config.toml
encoder_activation = "squared_relu"
encoder_mlp_ratio = 6
text_encoder_parallel_block = true
optimizer = "muon"
muon_scale = "spectral"
Rows from block 4 of the audio encoder of a small contrastive audio-text model, named by matrix and row number. Rows with one number belong to one neuron. Each number is 128 + 24 x the weight over its row's rms, rounded and kept within 0 to 255. All counts start at 0. Numbers have three digits each. After the name is the row's rms in percent of the matrix's.
After each neuron's rows are labels from the 100 clips, of 14848, where the neuron reaches its highest value: "strongest on" is what is common among them; "loudest band" is the band of the loudest frequency at the time of the peak. Only what is clearly more common there than usual is listed. The data: melodies that start on their tonic, played by one synthesised instrument. In brackets: how many of the 100.
# fc1: MLP up (encoder.blocks.4.mlp.fc1.weight, 960x160), inputs 0-79
# fc2: MLP down (encoder.blocks.4.mlp.fc2.weight, 160x960, transposed), outputs 0-79

fc1.507 180:154124119137115096114101115119101118132119158093145106112124135110118110125145146128158106120125123165167113174125114139082105145110142089106129120150118120114149183155158099107127133122116116075123112156145137107110131130084148215156126117
fc2.507 148:109177146172128147104166105149118184148123109181131135132134114102114141121106122117158151134091135108122114134141132132097093121125137120132139116105104145115133150109166137121161147097129115136076130132137108090147110105096147181123110157
strongest on: pace: fast (89); the note A (81); flute-like (25)
loudest band: 500 to 1000 Hz (86)

fc1.46 028:166141109140148130132135119141139163111131095151109143119127145119081081156126148136105118151185140130122117102118149112126116077144129142149138144151172120095101159126127132145111108104127119129119079107071146127160110101100139136123108114
fc2.46 033:175081104120088151102133125158091131093102133094115121121096092133195142129099086125133073105118141129161121135088139139113123159113157111152102155168152121088153098151144116140128128116081122110135119121129125150103102132093109134118125171
strongest on: the note D# (98); bell-like (35); tonic: D# (27)
loudest band: 500 to 1000 Hz (84)

fc1.110 018:131183106157121123107129155154147126110129128109122108137141184121132103141139081148147138146079144105095119088159128174163128125119124131113151125159130146141136184093113115121079146125149078127174090145090125122117134133130079135095115154
fc2.110 020:104125121141125163122134159141128147131106129134191142084133142163129156170141120131092116155116097115145105106151110155125153122131161112155142121143085111171116162116126092122118102108111146109125086110099085135109119160144083139213138118
strongest on: flute-like (32)
loudest band: 1000 to 2000 Hz (39); 2000 to 4000 Hz (34)

fc1.105 020:120131182129126178141099127153133125110184151130143158142166165118110097141143133055069129134126124129141175160116132135107088133136119128124121087106146109116133144168118141133136147099115127156152113110138141152107125115114156123155127133
fc2.105 019:098116099165162131146165144125115097138124150074159126094140132109113141110176144116083103152140142107118111122166113133141152077135118123145115174111129140089136160141120105131097161122136125079130169137123152136148156141098124103101126130
strongest on: the note C (100); marimba-like (33); tonic: C (30); tonic: F (29)
loudest band: 250 to 500 Hz (80)

fc1.158 052:118087142148118125127131151120111117104103130078142113082128140165160131159130122143127132119125138134162122099139140101138118127166115170139129103077133142152146140161162133110107125138122102073130132115139157115119109113124149154117154178
fc2.158 051:144109163108124123167158157156077102108142133104126150085114136128118129077143120103133180171118119120097135126163166116134121101130111140138139166128139145145089069089121099129181143114130128128133136132139096112136118134156106157138148109
strongest on: the note D (85); pace: fast (69); sine tone (31); pink noise (26)
loudest band: 500 to 1000 Hz (87)

fc1.564 013:130158117129121163134113127122140092090139138125132137129143167160147102107151111143128154143165094089122152114123152095134087132172132142149116117123141100121138124168184086132120097144109057113146124130087134107094126131119113092123140162
fc2.564 014:154121170120153111124142153118109106141104117096152109117144115130138161125110136112107081112130133143067159121133111143130077098083113102145120158160110104129115115136110095158092151106115166125112143119106123114124146154134133147098151123
strongest on: the note D# (78); bell-like (52); tonic: D# (26)
loudest band: 500 to 1000 Hz (88)

fc1.56 192:134154149105108110107166102118109129145117145127135127116155179147125128097117146129140124154143160128156178088128128118103106130087136122154140124129122165127136134113136123118155149097149151119102094117121089146250179132118137171133120121
fc2.56 180:182108114166163152120105144160149145098128103122136123092100127098121130127140113094129134086170115102106116147174099133125127141126106188124085097114095132139144118131116098118128118086086111107127161146148156152179154138143134149122130129
strongest on: the note D# (100); pace: fast (94); the note G# (75); tonic: D# (32)
loudest band: 250 to 500 Hz (55)

fc1.662 074:172153143131111109159151107138115074119077119133138107145137133107100099142148106121107134107124137077151069159109102128123169135095109116118133114136131141110110180190115111151141178118143105122070151073151132152117098104131121122144113165
fc2.662 070:089157115146163111094145140163102137140165101137145132113120121120125088172152162158106077130089189140121111145135146190119140108111096154110174126161138121125111152124092157114152101138158139143144156160128142153088095128121141148134129135
strongest on: the note D (97); tonic: D (55)
loudest band: 1000 to 2000 Hz (79)

fc1.523 032:117123145166155161122126102137116116127132148132076116111112167113155126118176107125154151144158170119141152111104184127099104138136131157151147144110089122085154155145148124151126121111148105110098174121137114084131160174153119097149124154
fc2.523 029:096143139206140119136143136112173135129102096113162082159085137171081107134096120146142168106134131136133110099101137187117113105135106100138134121127143133125096101157107132124149147140136149131108211154151117118161134123154118126136136100
strongest on: pace: fast (94); the note C (81)
loudest band: 500 to 1000 Hz (75)

fc1.634 077:130143129108133113086117125130081161125118155095095142114123116122088125123135118160142156143142156169119100168134093166158170134130108102232087070109145103143127113130117090138141086120111154102147164161112111121144116131134138161125145141
fc2.634 071:137152160117145134123106167144093137106156134143118151137109119072123126118169135139134109134168131100120123144183107138107083150123118101190124148139188166146110099117093126145203120134107116148174077118108123121103178122140126118126186141
strongest on: the note C (97); pace: fast (71); the note F (68); tonic: F (31)
loudest band: 1000 to 2000 Hz (83)

fc1.542 143:147100140080099115133126102124059128129113132079136148120140099147096114131141129117160137134108153127118159096126186104153120097142167082170109100122111120105124139136182149130079094163132139158090111150103130095135139129119135158124131175
fc2.542 164:113149090104151135124159157108105116137129091130106108138079153121134169124112117130143157141102088159107126126157129123115105107063087162154113132120124145158130107127105148145137103144125135150145174126101089187135184150108155165146083106
strongest on: the note D# (73); pace: fast (68); flute-like (30)
loudest band: 500 to 1000 Hz (94)

fc1.691 109:118137167183130145144107125111125143119133204114154138139141144084159141153111079124156121111165157118147095132093201127107120128129105097149140123147157163132126144120100118119107134113136122109083140137134139155123145127116139131179133101
fc2.691 117:108119089160104127115145121132126159160119128093115134117129096127107150131130100151138160125128160128137128127112132090122105132155113104058115097098090158116132098108139161142105151128199143121170123143150099148091093121107119116150138119
strongest on: pace: fast (66); the note D (64); sine tone (31)
loudest band: 250 to 500 Hz (80)

fc1.51 118:155121175156107122168126107131083140117131153123127114102118115125143111109107128107130116113116124138179125134072076137092121139118138087144144115132107120102167174126104071122123132144077155098133122168127132118117131146081155187127154124
fc2.51 114:108142140123109120102170124148121157146159124146100119134167110149156141173114086120155082120113135129093108095145104142130079120106146102132121123112115159071103121125173130105124148145114116164056140087127123112118089138145128136159102152
strongest on: the note A (92); pace: fast (61); bell-like (30)
loudest band: 500 to 1000 Hz (86)

fc1.562 064:145136138133106117117116171059136137133156107098137106126131169157167125134141117107080158056125090133104133185095088138100116155146149131129148119098148182137131126118162126137147143115159156178112110144130101124104126144126132102123145145
fc2.562 061:088089135117156127149104129129153164104129057127116106144095146142175127151206153143086092156109139113133149113131114105137139137149150111150151131132113105117142136107132133113169147115110127098122145107116134099151086144100097131119099117
strongest on: pace: fast (82)
loudest band: 250 to 500 Hz (78)

fc1.707 018:156104113107122113159110107146112131115117145091114140109116173124128129134132099128149126144170121151145132116115171101139125114146127134191103139127156122137130135185134112140092096125086135102081125137089146113170114085126108145091136189
fc2.707 017:128136143119101162157139184112120134076150129099098120092086127104153150083094113108138148111103117144095156099147154104124101113105119129188148161146133129112122079105138097170123107122122131123136123100124094125122103149116147150135110152
strongest on: the note D# (100); pace: fast (72); bell-like (31); tonic: D# (25)
loudest band: 500 to 1000 Hz (93)

fc1.296 122:122165184151149132148114126112115104129153117076164121154146160138163086126141118138077129083114073175099149134110103169119114123151123127133118137140137165149121133109130079099109177124129133128119104115131107149168088106112118120125096120
fc2.296 122:086128114116151106109128131112114134095112099145163147082126133147155119115119147153161090174150141078131149117155073067164157120154138094114112105137120125139119150128095111128089122155097134109112140117099107104129116145066133118129121095
strongest on: pace: fast (66); bell-like (35)
loudest band: 250 to 500 Hz (50)

fc1.408 110:110128163129133094132128162117117140120161143134161140089142120147114114139133124134124110163152143130141101091083149138127151103115133167183117128127120136109095135160142141101115121124126152130116129121134153127172110145112166192181139137
fc2.408 096:135118146167136142105132111124131120103159089096089131118117102128144152081137096056141114106116158135105137129168156108135122086136096121120109175133108156134129142076122107135119124129120092100117135139108103137151121160154142151092116122
strongest on: the note D# (100); pace: fast (92)
loudest band: 500 to 1000 Hz (78)

fc1.60 051:123118087108123123131110108129108132176112142162179098106106091118122146136106146163147165146093146085136177111152127077166128112166117196105124148138129090136083104160138149092108150134113182129180114131139082114098111145149157127111100149
fc2.60 050:106197137100119142158123158127130171160133103107080133163127111154151161185118102086130140140200126133097112115150136119106170115118130120125108119117133147104112115099134102137092146129102151173144144136135146168167155171145146072151132110
strongest on: flute-like (34); sine tone (27)
loudest band: 500 to 1000 Hz (71)

fc1.279 020:092096090130137129117134137110127111090110158105115160103104125121132129134122126138092118117152128130158101147105189144147144126152133160164130082111092112112130132128162131120137110151094109124133138146131185122181139106145091169104137106
fc2.279 019:112121118124126141135142164104111129149137145117119142120079124094145122088122108099097161173132139103106140110122140086122106079140150156131108146135119203115094082129146090104141123120107123106110129115143082156135132126155103138114138076
strongest on: the note D# (100); pace: fast (75); the note A# (74); bell-like (37)
loudest band: 500 to 1000 Hz (88)

fc1.187 019:125138138118143123146120123122113120101135152113099090087153124176123131125147135133134154125159111145154103079106198092136146124145109125145133082124097130140140128168148134111123154115135116117130133150133159100130086110105147182119141146
fc2.187 018:112158143119118150130134171141118122143113103120103138117095150144134139107129132062127141124095112140087126102186174152140091130117126123139118168128132135134089079128157092143205142101114139119080135137139122094138134143137130161116098094
strongest on: pace: fast (92); the note D# (89)
loudest band: 500 to 1000 Hz (84)

fc1.121 053:150115142122122125157129105120079087124130154103115115126120128136144110143085099125109110105133128160183145117123108125119087141139097128123106090146100169132158178134092103124116137148133144086084111168145120104108119159077129218109139097
fc2.121 050:099162121118095159100158128169110168124141131118129133120104109101138159152133116143116106116078152119107099125161120133105089093132142115131115119139142159112115124119187150082143160129125112182085123115121149127106071134164162166149107159
strongest on: the note A (92); pace: fast (65); bell-like (48)
loudest band: 500 to 1000 Hz (76)

fc1.249 057:127180145126111142147163115123124150141185120136142135138095144100148108135142149145090088147166111110128101086099086109150136116112128160141116129083124124141090163103102117116110147127098072105107142141116136182127115145140148148121150074
fc2.249 059:128112134087088130125101120135137131119102135084120126182122114128149155134115152124094096159146123100106118078144117114122115107122097132154149144139149158139128108112106154137161174161140108136136121097156124158138098121155098197107136144
strongest on: the note A (90); the note E (65); tonic: A (34)
loudest band: 250 to 500 Hz (55)

fc1.705 118:136107116145116139113131117109138142133113143119131107112128113137151117112117135147068159120129108152205141146139115125118095122136106155141128123125169198125147114112127124126119096140115145194108104157126149116134104119101179115115156108
fc2.705 100:112127115135160132139087131127142134130067115163130161082147142097117150109184172150129171111114156119119169134123112100111122138143141110169118120134120210140141155085137132108160132129116155106113134114133172122154158162134096114164128122
strongest on: pace: fast (99)
loudest band: 1000 to 2000 Hz (39)

fc1.306 088:157102092155116154127116124146118116111142158108106144131127123144145124116134133155130184126126116145147106081155203066103105095143141113130112096118097139135134121144139129150151132140152138141132162087146143120091133130148116121108144150
fc2.306 076:086117135123102127143130159144091091174135139131166155094093150115095109105084150118128126185089117148112169111155147128121121136151141120163116149142141151175129116118149120152185139124113172133100105133209136128123130140115124146139133097
strongest on: the note D (97); the note G (70); bell-like (68); pace: fast (64)
loudest band: 500 to 1000 Hz (83)

fc1.222 011:090103126146147163116123134148118119123158107137165078122135138166057173102094099086134106103141119121107118132102115132103100145120105128159108126114134136150138099134129155153187116101123099162104124125127128119136134112142100144164189140
fc2.222 011:121116156152138135145132151148162129123108121116154129105101148137122109101136081146147076134148115104127140142132139114132157154139131108096111073122105122169114114158101126131165138136143135115096145093143164115121099127185088164159149141
strongest on: the note C (91); tonic: C (27); sine tone (26)
loudest band: 250 to 500 Hz (69)

fc1.497 123:074184119155105112141124118116087143158107141081144116146099090097093163092129115072153137151118125121134145152125097120131162129130125102140177130138113157144150157150114138131113122095150161124139137150121104058153189115143172134104131140
fc2.497 127:131123109114125105111107164129126119103125109179115133158149134140092096190104109154162048164124139085146123119107114139124118115129130150159100160106148197106139126150149128157108097138101108085140087149141089124093141123150129109169162156
strongest on: flute-like (34); sine tone (26)
loudest band: 500 to 1000 Hz (92)